Weights of a small multi-label image tagger.
Model: 6.55M parameters, 32-pixel images, arch resnext, norm batchnorm, depths [5, 5, 5], widths [192, 384, 768].
Data: trained on scattered letters and digits in many colours, 3.0 epochs.
Rows from block 7 of a small multi-label image tagger, named by matrix and row number. Rows with one number belong to one channel. Each number is 128 + 24 x the weight over its row's rms, rounded and kept within 0 to 255. All counts start at 0. Numbers have three digits each.
After each channel's rows are labels from the 100 images, of 14976, where the channel reaches its highest value: "top examples" is what is common among them. Only what is clearly more common there than usual is listed. The data: scattered letters and digits in many colours. In brackets: how many of the 100.
# convs1: grouped (4 groups) 3x3 conv (model.blocks.7.convs.1.weight, 192x48x3x3, each kernel summed), inputs within the group 0-47
# convs2: expand pointwise conv (model.blocks.7.convs.2.weight, 384x192x1x1, transposed), outputs 0-127

convs1.71:159107154134111109107089131137064147135156107144095127102134172165135137179136147135124118125126132108133090113107151108098104153160096142113147
convs2.71:122146202129037133136127118136142093160137062245207114150121157087108162109087134145118135108103138146113147129126131093125091153127109139037119187139153135118138133114159109123114113114102151107129126111100156103122089105119090104131105143127118130108136141168152129122135150135129130108104139170125127140108131143101123100127136132102163139135125151173116129115110120139120120118116
top examples: the character C (50); largest: C (43); the character G (33); largest: G (27)

convs1.5:116138132089124106112142092098102124077127123110137101125142120114120109137136045099089122139104125157143126084148110096095136125136116153130108
convs2.5:107147124070109133134126111110135169116131134166108032102121159157127106123124104135137119131127085131228136133176135149100142143149090144145123145136142144100152135143090152121119133112119151149111128163115167131132110139118152118128134138120157131124135122136035119106088100144139153139131123117144161106126120116135135098161131155104189130130150135164126167119167125149101126111126
top examples: white (65); count: six (48)

convs1.35:101148115113136130120129102089137093106118065130138066156138119112127103120149088148130139155130078116154147129098112090121121110124125114122088
convs2.35:110134096077145113128128101107129135146136149134134064126164114106122131141111104090104145143129116139165101131129124143105147142104139134141150124140100110101121133160161147110127107116146086156136125140099178101126131150153106177167088131116130122131120104159074091125118152135145134123145110142152071165120124056100138111133131145166140170122125114107133097140093127127147132107094
top examples: yellow (48)

convs1.70:087135102117098071119105119124121126152103104079145107080119141102124130147114113127115133062117116133109120136148139103099135126140078123103151
convs2.70:110110104114130131122156115118111122139125149234129081068129136112109129137135135142129133136135122150171131144138137120139085143123143128158094179107132155156093127136152132089139152122132105134099118121084131141135122134134115160118113113151155158118129127125095110113128135131115115116118084153152125160137121136111125142150109173119135134169120123170142120109114132177125117142117
top examples: the character R (52); largest: R (33); the character W (32)

convs1.79:122084143097142147101146108119116119164141091118095130152132126122120135115112109090093102137124123073107137099065088078129134124110130113123112
convs2.79:113093215106075152122150114115130122147140139108149154018121098146101099145067125075143132110108149151124115141094120131105117129132125115130132131137121118117114121123149153107138150139138101142109143100117132180136112134122119120132109131113125191127139135166160135095110120111132148172126061160113130115136172111092157125155114145139109123124075124135144118125130116130116134119202
top examples: the character V (44); the character W (33)

convs1.113:077133086065138131119134128103134046110120135120094126118119128131107130142101112080116115076126152130118104127117116130126121136144114121151141
convs2.113:114106114105116088140121102114110132105146119118145101124174057150122148140102128106102121129146118114187127130135135161122141126080169137113126132144123107106111134087152153138081111123136119123102123107123160139145158149127127152141108139130114154141135108117130171122097143111146143125136136128122066150094150092129121114110118148092108120137132147122135115129165109128124104101140
top examples: teal (96); the character 3 (26)

convs1.189:147122149165151159103147132116107155150150122129107122098113122150112123117155100117137121130124138077119129144150101193127107084095168180133139
convs2.189:122184127089094158117141108136138141161118124108096120004107103165114084135221109205124155112156144123121121125125113117132072112144107117170126156137179140091094164135113150140114123133138091116136127147107084167148095137123149118137144118134140153091116110112139163112127112134138134114124141092132160127140173137168118130116117149137132104130134099081159109142098148125119136142159
top examples: the character M (51); largest: M (46); the character N (40); largest: N (36)

convs1.182:123128140119124124125098118116116121122139116047024134139126115136135131131133099120134084074135131112118121140128118125104133108140129135140135
convs2.182:104110095115133121092130128108134102109119121129146132163121100082127143134116038113096158142115126122077122157142154125109147130125107141134126120116142129121170153158137118121123134124146122181119132121116165122131147157147171099160133150123216122106149143146133060060118080110126155126114127138139175139083134018148147135089124139129139136135124070127142156118078135117127118110123
top examples: the character N (33); largest: N (29)

convs1.143:135127114142117139122106129122149133113093128135136060148155153128143110142133135124055086135143136128108137133128097047147138149148123123144138
convs2.143:146126136120099108166169132126138138137146172134160105120196092139099101119098125102116134089151106092104142133173123142135116167079127134109167110142056135176111125089120100111118136127133123195101157131101132126085130179125159150096132142119190082123143090136100116116141136128143127136116145106157108101113151118110130130140110158116159117113081091101132103103118094134098141125156
top examples: black (90); brown (43)

convs1.33:134138063124046122132101133127090138141124122103130131114141086128065135130144132098098136117109134142127123121140099138134122139118078151126129
convs2.33:119116099106090117159130091126118125124138155115145079124155101136094144156096101100116102146139102110151147129185110174091120145077152129132132121120119138116111106105143112143129130129160081179123127099112120105101128196116161136141119135146088128130155102169084096125073106139138142140137122154146090147142135070094137120136120161132121146133121119151137042123143136143123152110135
top examples: brown (49); count: six (37)

convs1.152:106124120105116096093090149116085101095109130114041139115126110121119111120143117122137128066125135117128106140103132102123119092118111117106109
convs2.152:078104102122154146087144121107132067116143120115160154147123122100147180123109065110096146104104143131081124136122119132104123115143100134116101144113146145126162132150132164130145113079137160179119112140083120097162153145147134116157144125104194116084157127121165112081147102131133161142131068137106153147138094064161152158094120108143139148168121091127162146119091111080113123106094
top examples: the character V (34)

convs1.19:132127132138138115106120122098106048115102096122118121120128116116120052124112124141095128126126078094116121134114099082118122116107117097139115
convs2.19:122107124080153127111171177099118121117150163147142117125178132115143164138127125142159128135190134137222147132117190164102158140113162132143122144148115128138107145102146143121128144126139109167109116148087174095118120139096115153125099136176126157138175099137100107113140132145108073093130100157150046157133114167122132160125134103104138149137117065126117155161132130119159136140146
top examples: green (66)

convs1.175:152144061169116135109124092147150139145154103139119093135084146182120134121136151104071146132123109140138134110124133141117141152131176119126116
convs2.175:108141154098124164125137127114135139155150148212146091042119139145105098134130072141115124112139132142138127137115121165158073169131143138126123162132138150133113168145089077089124140145148044109131143109175110160112075119130106138124093142129142149146135123149110118103107095123138136129123127144117109117119140131119108112132157135119116127107181105144140129109177126117109146120129
top examples: blue (61); the character Z (45); the character 4 (25)

convs1.160:154120138163141160148144126127142140151133116155150114092091134126088143097089141098131147127083106117138111111151093162166094143083145165140125
convs2.160:125135133084065097130128089105152150126124140150113128103128108159131115118149068147076173113120165126131108125165127136148132132101125142141119105137115140123111177067108098100109148171132113148127150093093126132124126173170159139114121133093164176088109107146128135099143123122125201157123120107202157098104175113118121121128119107117131118116127139155109104124111127161113137090184
top examples: yellow (45)

convs1.44:146087158118148128111140080142135127108049144129103138111114084125101126133090128128122104102079142106088123127143123118115121120101152101118145
convs2.44:199129133119126111149125126118128135162131161131144126127175118142138114137141108123134122131158090120082126116171138129177112134087149111114137155148103129213125121079131093121093135127149135148101133119106136135087120158132134136027134139143134127154158125151131098089116124139122129133121146116129134111089180122134096132126126136093129099104088126125117136107150109141104111111153
top examples: purple (70); the character H (25)

convs1.87:131141129132152107084176132142141111166109145112144112147105150124096144095139111162108081132096147131070118112075097126128115130105105135113106
convs2.87:148111145147060120138086119121138155155134112230156092123127141138114126133124111159113119114081109124137139116154130149134096132112112124009126142143130114142121137131129110162111096139132132120122132079155164089139118118112120111137119131125124127125130132166115117092114130130135129137125200124145116118100156128062119109113137143121126142144148105220096139130117124171090132126116
top examples: the character C (89); largest: C (77)

convs1.20:103115114119116102143125140108145098124144089119084081145147150135146124129143090081128148146145086100092125142126126133145120131131120137115047
convs2.20:122115113098114151133124117114116110130134150122174138123149082100110118149091054095110153131147144115159123136181140146143114119094139105129132110128087125168130147116130126129136124116146088135104121129106149104107125178144139209131125126130161117136106102136117106092133148135135158138142137147141053178140116050105155118114126124145117136128103132122107075141109117144132134119125
top examples: teal (71); the character E (25)

convs1.1:094113112134105153112146118097123121119107127132111121097114115095109108123114097130099124112120126138119140154089076121105156123092113096045104
convs2.1:071121137139135205118131105139149157115114102154106058138149140128125179119108144135095115113094126109149101146101123154094088115134137153163121153130139167090148129138120153086092143128119154148154098131124151173134124110144095143111118126116104125138133141103078154143116111121135133131133108126105138165110095170101125120147132121132165110113185150124128105129120129139119138174074
top examples: blue (43); count: six (36); the character N (27)

convs1.23:120070134149108114176136128130148141144113133122082140120130138137140133138092108101161162087118134130061083133169126139134136151149127140151112
convs2.23:167122130127129085157129126108132150131124159134123119135163121146105124121141127102127133156132089110158113127149117138194093129129145109116145157125106106159096160047117103123115138127135114160130161131135127155095103161143161145070125153112107113142193110138090042128121145131134134140125132099141133131115138114119131111120130136126137107109136112130115118097136117156139114102161
top examples: brown (43)

convs1.126:103110113118091102107065099123109125131124112153109109109118119095096090151109146110121108102103103085133114142130101097121115099112149091106089
convs2.126:070137139115139113109142147130110080123140088082135169138109186114147175144099104172143168097080144120060115124117121119113136133147035120135147132118159112098150140158150133115132116127129136104139104121142146116157115106111108054122129121129162111130133154118152118106141108105143134129128137133142147128151114112144137147149124163148111121138132130098136102173127126107168117166139
top examples: white (74); the character M (26)

convs1.85:106141145087112108101099042138131138144119087113141100094142117088120102145134142136104071121127146111109141137104099120129114137152123125136131
convs2.85:097066168108106109118148104125110149126153154091083132080122098116143117131100107108125143097131141142138092120073145129122169112094107143140161130142131089122129095125150105096136109129128112138129120119115196157120085141145153139125090120112136162119099123141119144123137130134122142141116125155113110102106140108139154118123114131132116117140065123179140134148105131139112133118161
top examples: the character M (54); the character W (38); largest: M (25)

convs1.163:128111122124114156144129097158119156175150115141135099083138181057129117145145101122112134123132114104110132106155101175145134123146138150099143
convs2.163:159116166126104105130105112134129169122143122183087178092172113167121103116172110157117139135160140146103104107167117120142130144113129129097150121152117107140103161132114100126131095148116154134147106111191137127115082135134113132120109117123105141158103117113152140154118138149145116130127176113157106090121146133116098145098132126107158128113182103180148112165150143099133108118150
top examples: the character 4 (44); yellow (40); the character X (27)

convs1.98:087134097121145139102109151123116080131091131110095110114108114122123135161082137122101105096115163103131085094117085116094135104110092112136124
convs2.98:125166143127167192136097131103140141150127125157092078158144148125133136124142141157140142152099091134101121112106140086140098091166117131137124162094093140111116169136114124110106129127127130122151117152145106100113120116110064138084166118146112125126106150125145143123118120143132101100133138151123163144106144158133109151142132132137117060084221151142122143148129119117159157165142
top examples: black (64); the character E (32)

convs1.56:119155128158129124128093111137139127149109144137164130076131114159168075136137164198159135106158138145147122155151146146132128131122088138139140
convs2.56:118143163125095156160154111123125116135140128146142158106122128166074111139151142088107125088158108117119116088158100151142090169108116120142161138142113121126117163116090097143133148111140142114124127109144094139097113137156096121116128138108119141118148118146144124123132127112131159148108099115155133100123171126161102091090141123146101143131093126061114150120159131163109149109174
top examples: the character O (29); the character B (28)

convs1.141:099136103125116068140127118116108121109110109107101130059076088110103140126145111093124139117096118133129140101101124130130098103111087149112141
convs2.141:179122107104139114143156147110124101123136141111174119150170071128157114125092164107165140121186135143156130137158137121119161101077177110115162095124091105167109120104141146114082130144117124144102146144139136116136160140092120140086108106130075147100150125150114101146098138155144126125104122140123041168123134169092153111095113121125144125145116126133141162141111144098153131104099
top examples: purple (59)

convs1.104:070141093069122094121127140115108082119132145136088137087094101130121128127108125069131124078108114138142114135114117139113133129102128123125147
convs2.104:155127128097142092113145153114118133112138149155153102133134054125144112114108121090104140158190138145154121134171156116165124152110178136103102105113123106161127165068163116126115112128158133157108137139135163142103120167167123118065120115124113161132147114165106123146114147127109144125129118112163058155124158123128134119131099117130133096111116117145142149132132134128147114128145
top examples: orange (56)

convs1.2:101124122128136117124122141127101120139140097123068120115148133151130138121149122070097146118124110089103118136135132154155132130109118136116031
convs2.2:092115098104135136141122127114126118112135108112161125135159097128118131150105079102121153160147123132190122121124123181106124115078173130143138114139110123141147151105085123154142117120115142141095142143123135103108122144152147185121127124114193105137124106125096058059109138117135129105131139120158047144121119026151157095137125136143128141136130100124133135108097110109117125137126
top examples: teal (83); blue (41); the character Z (26)

convs1.149:123124114123115124124133081118106088134107121077134127136144150102126101138137053123123081121112090075084127113135099125101132106113120118119130
convs2.149:163097108125131112104164128125129082128122126159104120176143132121121135131110164107116111159141129140104135130138134105129115119120133139137108124127129142142155091094154134141067144114126143175113126145107119105089125122141147124112105137121077163105210160164126145143109137119120134108108113135154120163088107097110176126131122122121160133119123130171122141145134127141146124108117
top examples: black (68)

convs1.91:121122125090056087108126116112124112128130123084143120101116116108142145121102123134111095080131128125101114119098107102150113103078079118138117
convs2.91:162133138141116155141110117112123109160135169194125151181130152111085144121096115131115136136181139134137120121139109114122096170121130160142104115107121165130122121107149145081132128146101167141115118157116124140134142120136078133120133128144139171133132134179163122122174133142126115125123087142147130142150081112105146121183116128098165158139077138142097121108121124128051139095060
top examples: the character C (31)

convs1.26:087115117132123100135132108144134130096109120090065114125134137121136135117123111042107144143130131130083120107141099131132092122108132101103090
convs2.26:170118101114158149095114175111138143114113139120144152160163099079141124126109082103096115132146111149165124145150186145158121112112153146122157131135124110167135125098119144146148117118125149158097146128096158086111144135175122150133104144137157159098136104169117050088144125114112158115126138126147105172165129007149159103144141121142163131128114103138113157107114137134146122138089
top examples: brown (68)

convs1.171:131153185113134128183131124153153152114149123129143126107130129133077151148102150113147148111130107130143098145166143121172146156076111167132137
convs2.171:131125156124104137125126110125127170123151104144119102132156116171096092135121065151098170102136151136146092122101101156123094159135142130105142156127146126142103149112076120146120097159168096150129146150117105150125059156166119138105152126101168123161136093169127119087114081101121173139154121131129117113114178109105103114119145145125147104121122117130164138111135119157105147104130
top examples: green (65); the character M (37); largest: M (29); the character 4 (25)

convs1.61:118117131084089112112117140115154164151157134124119137133166173135168159165121128142178125123127111122153114110121130152174067141144141126103134
convs2.61:160136122161110103135140120119143170130104142148146111117114119134116121125147118146107150132178100112118125083129114137186123135109131119080140145150095091139123104123108104147124091131129164130150127118166226121111170112137123141128180123122137090145135109111111111097118117116142147137135161137157111122094168131161087137086133131160109131115174099104143125127147134138148135119137
top examples: the character C (42); the character Q (39); largest: C (35); largest: Q (34)

convs1.125:129145135127122131125120141090122135115092139133151060131132126136156135147123121140057070132129123145115124136081085070113133134114120125111137
convs2.125:145124098104111110160148141141136115128119169111141090132190097119096151129139103104126121132144097124139109145197147175122117163065166124130148091140078129157120097080148090113110129131119120183102139108110144105102138209139126157141132145151168135145156081147098109147133148136154135139115134118163091171128134114112138101126131127119145142090117098121136125099103112133112124116155
top examples: black (52); purple (44)

convs1.32:133135072123062135135103139128076131137127123121132126133138073123047128137134132127089142123128128143132138122142108130139135140117072144123130
convs2.32:143127099120088131158140094110120127112126145118123089125183097146083135138105080107103133158148090116141142111130116162111095129078168119121128135110086115154101129082147118131125160142143077179134143086125121125109110176135129157125148137128142145140172083176080090116086109122137148125130099147155089148118121083078139091150139145141133131129135076124124074128143129156127146105140
top examples: blue (83); brown (45); black (43)

convs1.22:116117113111105117111143119138133119101103108128138104142141048099059121149136118134120142134081133107132138112118095123146117104087116125080120
convs2.22:176119115115135147139157079143129108143121124140127133123150099145126104137107143102144109106132153139131109133161129131153130170082152120128135132136147167154114125086105134121118175112116121111114146138097123160100048168129109081071118121119100178142125161149135109131121141150102147126134096115137105134098107110099124082112150109131153103127163130114123105093125140139119137127131
top examples: blue (77); count: six (44); the character E (25)

convs1.156:112130096115121096125130153107089113110113094092118105101096123141124110115096124106113111068111142119149134138089141111072118095116094098107108
convs2.156:094118125125135172098102151143128073119139166118072127155114156096124147119120189124173114101084153119122150151111138163085138123122126125104118096130160125103166139149156155123138111155133123173153081156099086136142073151079099112130119132137110112105135148145161087164124083140126099095129127154125101125125118148131136129175132115141168167134136079183123162174142119091132112136138
top examples: blue (70); the character Z (53); the character 2 (26); the character 4 (25)

convs1.81:138099133084137140109149108136127112154132083123106123154119125111090107112103105084124099138121125099096139104084078120137137100132105084118083
convs2.81:113081183129108146120158099127118128133148140083131130026130112161106099129068153048128144102090153127131114127071114123129129114147135137169143124133138126114121099117145146079135154130137126141116156132092133169157087105151124141103110126112120173114111129139144134118130116117130138154135058162114120124123162131092176120122136135144108122124098106167133122123142128143108118119169
top examples: the character 4 (44); the character 2 (26)

convs1.168:127066106125094126127043126134136115122121111127132113117098120129136097103134136076130135081119120128123130099117089127131082143136120120099128
convs2.168:164077099117131119122150116090138088133147171156146077157150124128119144135100127079144143118147089150155104119124139146112094157097131138103118119122114134157120149131162090122089121107118083189129136137147105127141128141145136198113115139130216121112142104125075141073096094145115100114089112126130111148103125161092162125133138119134129131145095119148130112160134111141158126116141
top examples: purple (76); the character H (49)

convs1.92:107114105128145110101175124110152100114104149116123098159110131082090122085125104114087094135092136132101123104098113085129132115099155115150107
convs2.92:142160100156135104122069129113121120147124153177161122157154137125107148113147126145115122156111123124105149124163118149126100128119141139076128150099112130161129120107102134143118095117095082104133132111181116091125120135131098124098132118128129130115112136131147119131137130128135117102126170121129136120098099143114148124101137147137136116144193136171102149153104116146081147104083
top examples: the character C (46); the character L (32)

convs1.65:157157153146143148161144152153114126159144163161148150132161153159150100145128159186150160135149120153162119160161154135136137130159153135121138
convs2.65:121123179134114118175152091118118166139131130151138122099133149175084080115123154129101132082164099105129097090091098129158141145136104127135168124136110113122111104119105080086132143156149106118112164109117115156115110111137108140126143154105114119156147116126124133136093128117151156156130131112143125108104186116110098102105138144133117135116096159106158125102141133186102127119182
top examples: the character O (30); the character Q (29)

convs1.120:126159126119100093088188153149122119100143124125125097128125125170136091103107136115106107119122085114183118151126094117132106112094119120134169
convs2.120:104164132110149217112123102131131151131102126135096117130126128138162133117082138112103138133104124127117113108106126098170078137137079121165117195094136139113106191150096166106147136124159086125122124115106130116125104103141077120134161129101143114124122138117120123153153112116133143161149089123111156135139113096145132152162134167166102153159151114161117102128155097116153143143111
top examples: white (72); count: six (39); the character 7 (30); the character 1 (26)

convs1.161:112108133119106118097091126102118126113116149142107134152134119112089114103089123138119142163106103124116035159121117115117110132080106102139116
convs2.161:113097107077100128109143100087126122133148175132155129163145111112138155122112080089105120101152150133146104145151136147104121155110137128115125103114097145201123143081110116128150120145135100110077124123131165105138130133152158153080101128096172143111119124176115137089127140136139154120096129134137124171132107101127170112088127113139166103157114154111113128102103123124150111132100
top examples: yellow (41); the character W (27)

convs1.112:114122118094130082108159140135097122122111115152145079097094085110122106124118132087105094112114091108120142136115126083093150139080123142117116
convs2.112:068127091131159197122113121121152113126106158159103126128110118126149169113136132147127135157091142118075104125119134078081104106159048134129118160109122134081117140142106119131136110146110138120131104151152134128135164109131094114133172119129148117140112147109159113120118089119130122114161150140150178142112117108137156158133125178169129112125214104131120090128118098098137166146109
top examples: white (78)

convs1.40:165127121110130133111091144085101075135155112132146116120125135132119087106138134152128094131135069125131128130057148091114141103123097142121146
convs2.40:124129100101115117156150099114138112162123151106158128112153080141120109151133085112113119114160115128196134134173119149154118152095123120108130119141123126159093122080133101129126129123158111186107129110119164114137116185107144148126151134119117115106180126155112095131113111119137134151114133112160074114146156139130120127130113127125097130157083085100132100140136125167094150117121
top examples: blue (74); the character C (26)

convs1.170:122114117139146138142134152125124137105136150150152143046125091140129147118120141116154140136113137117161137131138123120153063130114125130049149
convs2.170:136141128105110120184149122130143143116119155155157144123135111159092088147148063126080134122127101125145136124161120145143118166089144129114138132151132138151072134103098080113099130168161122166113141123129139138105103179134120139111136127119155144136150107148150083108107084127137165144129144104137114108119162124146070126140118141127120122139107070122131107130182130154103124094162
top examples: yellow (60); orange (42); the character 4 (39); largest: 4 (27)

convs1.134:111150135105102130104145150052103088118136134128117121125130125158130139135090126140108103106128139136127087082061108125123132100098132122101143
convs2.134:135070098106125145134140143138102152139110133112118144149094130123117159111114071128133145111138161132136122145114162123156154143147094115071112122141163136127133136135114183103143123151129158151127116136126106082117087157154094110114143143143168159121116142180112116098151148114129139123126105117161127128180109084107149101136150106115135139141100125158117139117138124176156098139116
top examples: white (88); pink (43)

convs1.162:153115070165089161115074098137153150152148120132117121080135132174136141158104117143131109132146129096156125097109127148143125122130130147088124
convs2.162:134084132075104157140092147115117117129138230133096136089127145140092125115124105099144165132147130136094139123085126158127115152128112145168116102109121096146129150105117089108117133152126084128134135127116116116138103125089117128120091138137164183103145134152159141084085100127151117115122091153175116118119158135096149120156132124094151105116130130201131117127157114126120132082172
top examples: yellow (51); pink (48); the character F (27); the character Y (27)

convs1.54:086115090108145135129146119120138113139073107095122129131130066115112119068098110103113125125118143119114146127125101120097126130068148098143113
convs2.54:112149115070092154130157126139128150132137170134130128030120138156087154111116122088153110144121139153140124118147128126115138168113136132146125117147124128145148203129102136178128149173149106148102107103114056148151095149104132101117106127139106178109122144235120131149133120136125118151130085152151140108139140142125108145132151143134131099104092117138112091098215128104129136080183
top examples: the character P (35)

convs1.78:111118127149128072108102128127125116116132124110110073094133119094088137111132126130123120101083053123129148120113110100097117138108152137088128
convs2.78:104158116101171153096111118138110109121130115190115109126119111128131132140166133146104111115153145146121130133152134124097129128133136135105115151126137188141124175096137107161115183121114062121126125071082042082156101125122098132105117119138141108103140150096141124114126142122130154123125071188156127164133118144110137137193110119117137121129164116137093119159196144120164107136151
top examples: the character R (25)

convs1.95:106106122140126137134145122134104091077125133131100126156160099115121105081123117138164126138100063121137087121115099116126103135120154144070112
convs2.95:153141101105088207122110104131137128163141133166146137114120131130090137103068109074115125148167123139119137103131155142167126156089124135172136103129091125180131192113143090149136169198152141126110142082054136070120099124138073127093114121115149148116125129134111130136161122127125140136138103168179108126130111125051177111152136119132156109106144126180116118112193123142135135128138
top examples: the character O (39)

convs1.75:142147153159101132122097123147104129136142135168149134092129141160152044146140153192127139117156143135159097133145145132139121120132101145121131
convs2.75:106154145098078142155145114129130138158145125154132151120118134180083113131143144122124119107148136106129145112174107165111123193111133126132135143134139170123115164138090080131141165142132115136125146106090092107102088147131105109139140149089120113124156113145141122118139116130146142144098089122155151084134159121141086076135148128106132161118103141116095151107164127136112141126170
top examples: the character O (46); largest: O (41); the character Q (34); largest: Q (28)

convs1.0:124114103115056128110109098138106138121061143113088136129119080123074138129119133076113109114098150126098119132127122126121126111120105137125121
convs2.0:132108096112138109147143065138134096134131138100140114137171084122117148165103080110092115139122143121101122131153105139131118136085136128112127110113122141150091100120161122134117121108149103114136125097131153133127113190130136148127137109134107132143101098154143072093114142132123137131132113166143093169116129035126146121108126109148094135170122134115126043130124129132127108113141
top examples: brown (73); the character U (25)

convs1.146:108111118106107110115103122125106125116136130083031130154141135123134137140131070146109072128119133095114120138132118115091134103141118122136131
convs2.146:152100086137133111106166143105129087123129135119157134140113104078144160122118038101095159120123124133096144125138136111123126134127116131134118115108144164145161139128121106148109132098136136077117118132107170108126143153149132133127131124117187116114127145139127127055109148128118179136116120141119137172086087018135146123128144137131131138117126143135138156126092112119154124112093
top examples: black (94); blue (43); the character E (31)

convs1.133:057128073075120124116118130125122061116128136125096132119120132118123128124103123069125130066128142122128100132134122135122134125134117109152138
convs2.133:102099088106131103155140126130112101114125155139136093134191030173122138155115076105078144109166120133139133115152140160137116109098163111118135126136107115146102128098172125138116129105130125149089146098116167113114154186141138133100098123129140160108167112123137135121078140140132126137123111131134065138110125106142135112120104140105133077122111092112133114136160128136115122120116
top examples: orange (55); the character M (42); the character W (26)

convs1.63:106118119112164153093154102117128077121101148118133116152119110115109130088139098158124084156091144122083088116087095140148139143132123122145100
convs2.63:125127180136114128136104120135136143149138076181211128081127127137116140123124106154121136119092118128109120115126144155153138156125122137000126164119138091125134118121110108079109086111138131126115135084206162102117123138138111111120120145117131113127150131157131118116109104135119138163151151139134128109099130130087115112111168136137121110120197119127124135113098118140091123122109
top examples: the character C (96); largest: C (33)

convs1.93:100135111113093084088123084118122112159110119099133097125165102103111130114122113115124096098096097123097117128096109097080105151094117124109131
convs2.93:156105111096137155120108134139107120149129162145094101132127104104103177118151116108088125122154118146137109131084144124139109136137138133134134141123113179158115108108100102145124142158142129125120129096124135081155116098154122126098107135098143181073130126166121120115125109119116158158106102196139154114143114119096169130177135139112137121119096135079095145110155126144109133102099
top examples: the character N (29)

convs1.27:092140147114087115131141126089127078133100116105125081141117111125105067129112105134133099149121076120137111118106156084114156135116139095119121
convs2.27:140143136135159175093107094134116093126121132155099145139132137107147135126122115167122124154093162128094100124112133097129112116158132142130103161124130151148136117162111138118096119116079144078153110163144135147126112096153070128092165142108154125141101152111209097119145141126126140113147127133115177130061111104120119151152136127142144111115202140139132072148115126110131126145094
top examples: brown (56); the character H (25)

convs1.166:124126171134131160127091097158122117121173104111099120117093091146097155128097100114098109131148128140115131132134099138120123106101135205131151
convs2.166:119079192127107137162117150117118162136104106152104106143152139115109134117122111208116138121119145132117107131128143113106099147119104134138148130089133130172122155120144131130133099148086119132123117126159153133127087141108146110096124144167153179106099123183143163136122148130124122110123137152146171147155169151114135133140109129137142076114149173197134136113103115119135139138160
top examples: the character M (69); largest: M (55)

convs1.190:118133134128129121103145131078123135126117078110141103111094145137112107101110113115095133066094118106117117088123130139059121100101114116109104
convs2.190:110104138095102154072141141132116089116138126154132145093110114082147158114150191106156112137130159133097133142122139130135146131126115125106112135121138109137156107109156112160132119142140115176145098114104124096153088145102104101124085113148140125117153139124155105165162101134141102100127081175139098189153145112116148155147116118131168175138168117153134143139141133079179098121124
top examples: blue (59); the character F (26)

convs1.129:096143109114171098128112160128099098134097085132111129102097091133134114105109139096118125107108113132086104119096113086092139111099144115093157
convs2.129:075142125143128230134115095134141143102136138164073100104149132142163136132150131143115139134136140108102100118131116131121083096140088133108138152165137135094112142124149113135130137136121096111114155168121089132117103104141105105108146136124154107131121129111099124131120090108146158126149136115132145126100132108099151141125115132162124116109204129132125106119123111109114113165120
top examples: white (92); count: six (38)

convs1.185:107128089129108108085126110083124157125132112109123139112080130104130098100114101115082099128095108120132129139126132124105125139119139121110043
convs2.185:125126105103116137115119135104124135115121059194105060145120175133121183115116147171151145163095104117160142126137133115085127137121077156072113124114152159125125140126112155130072136107104123103136125160105126096137104126097109117129089141153180171086096143167092078090090117132108107094134146135143110115103125147110112121147135121138197157131164135166116110157124111123113130101134
top examples: purple (69); the character F (42); the character E (30)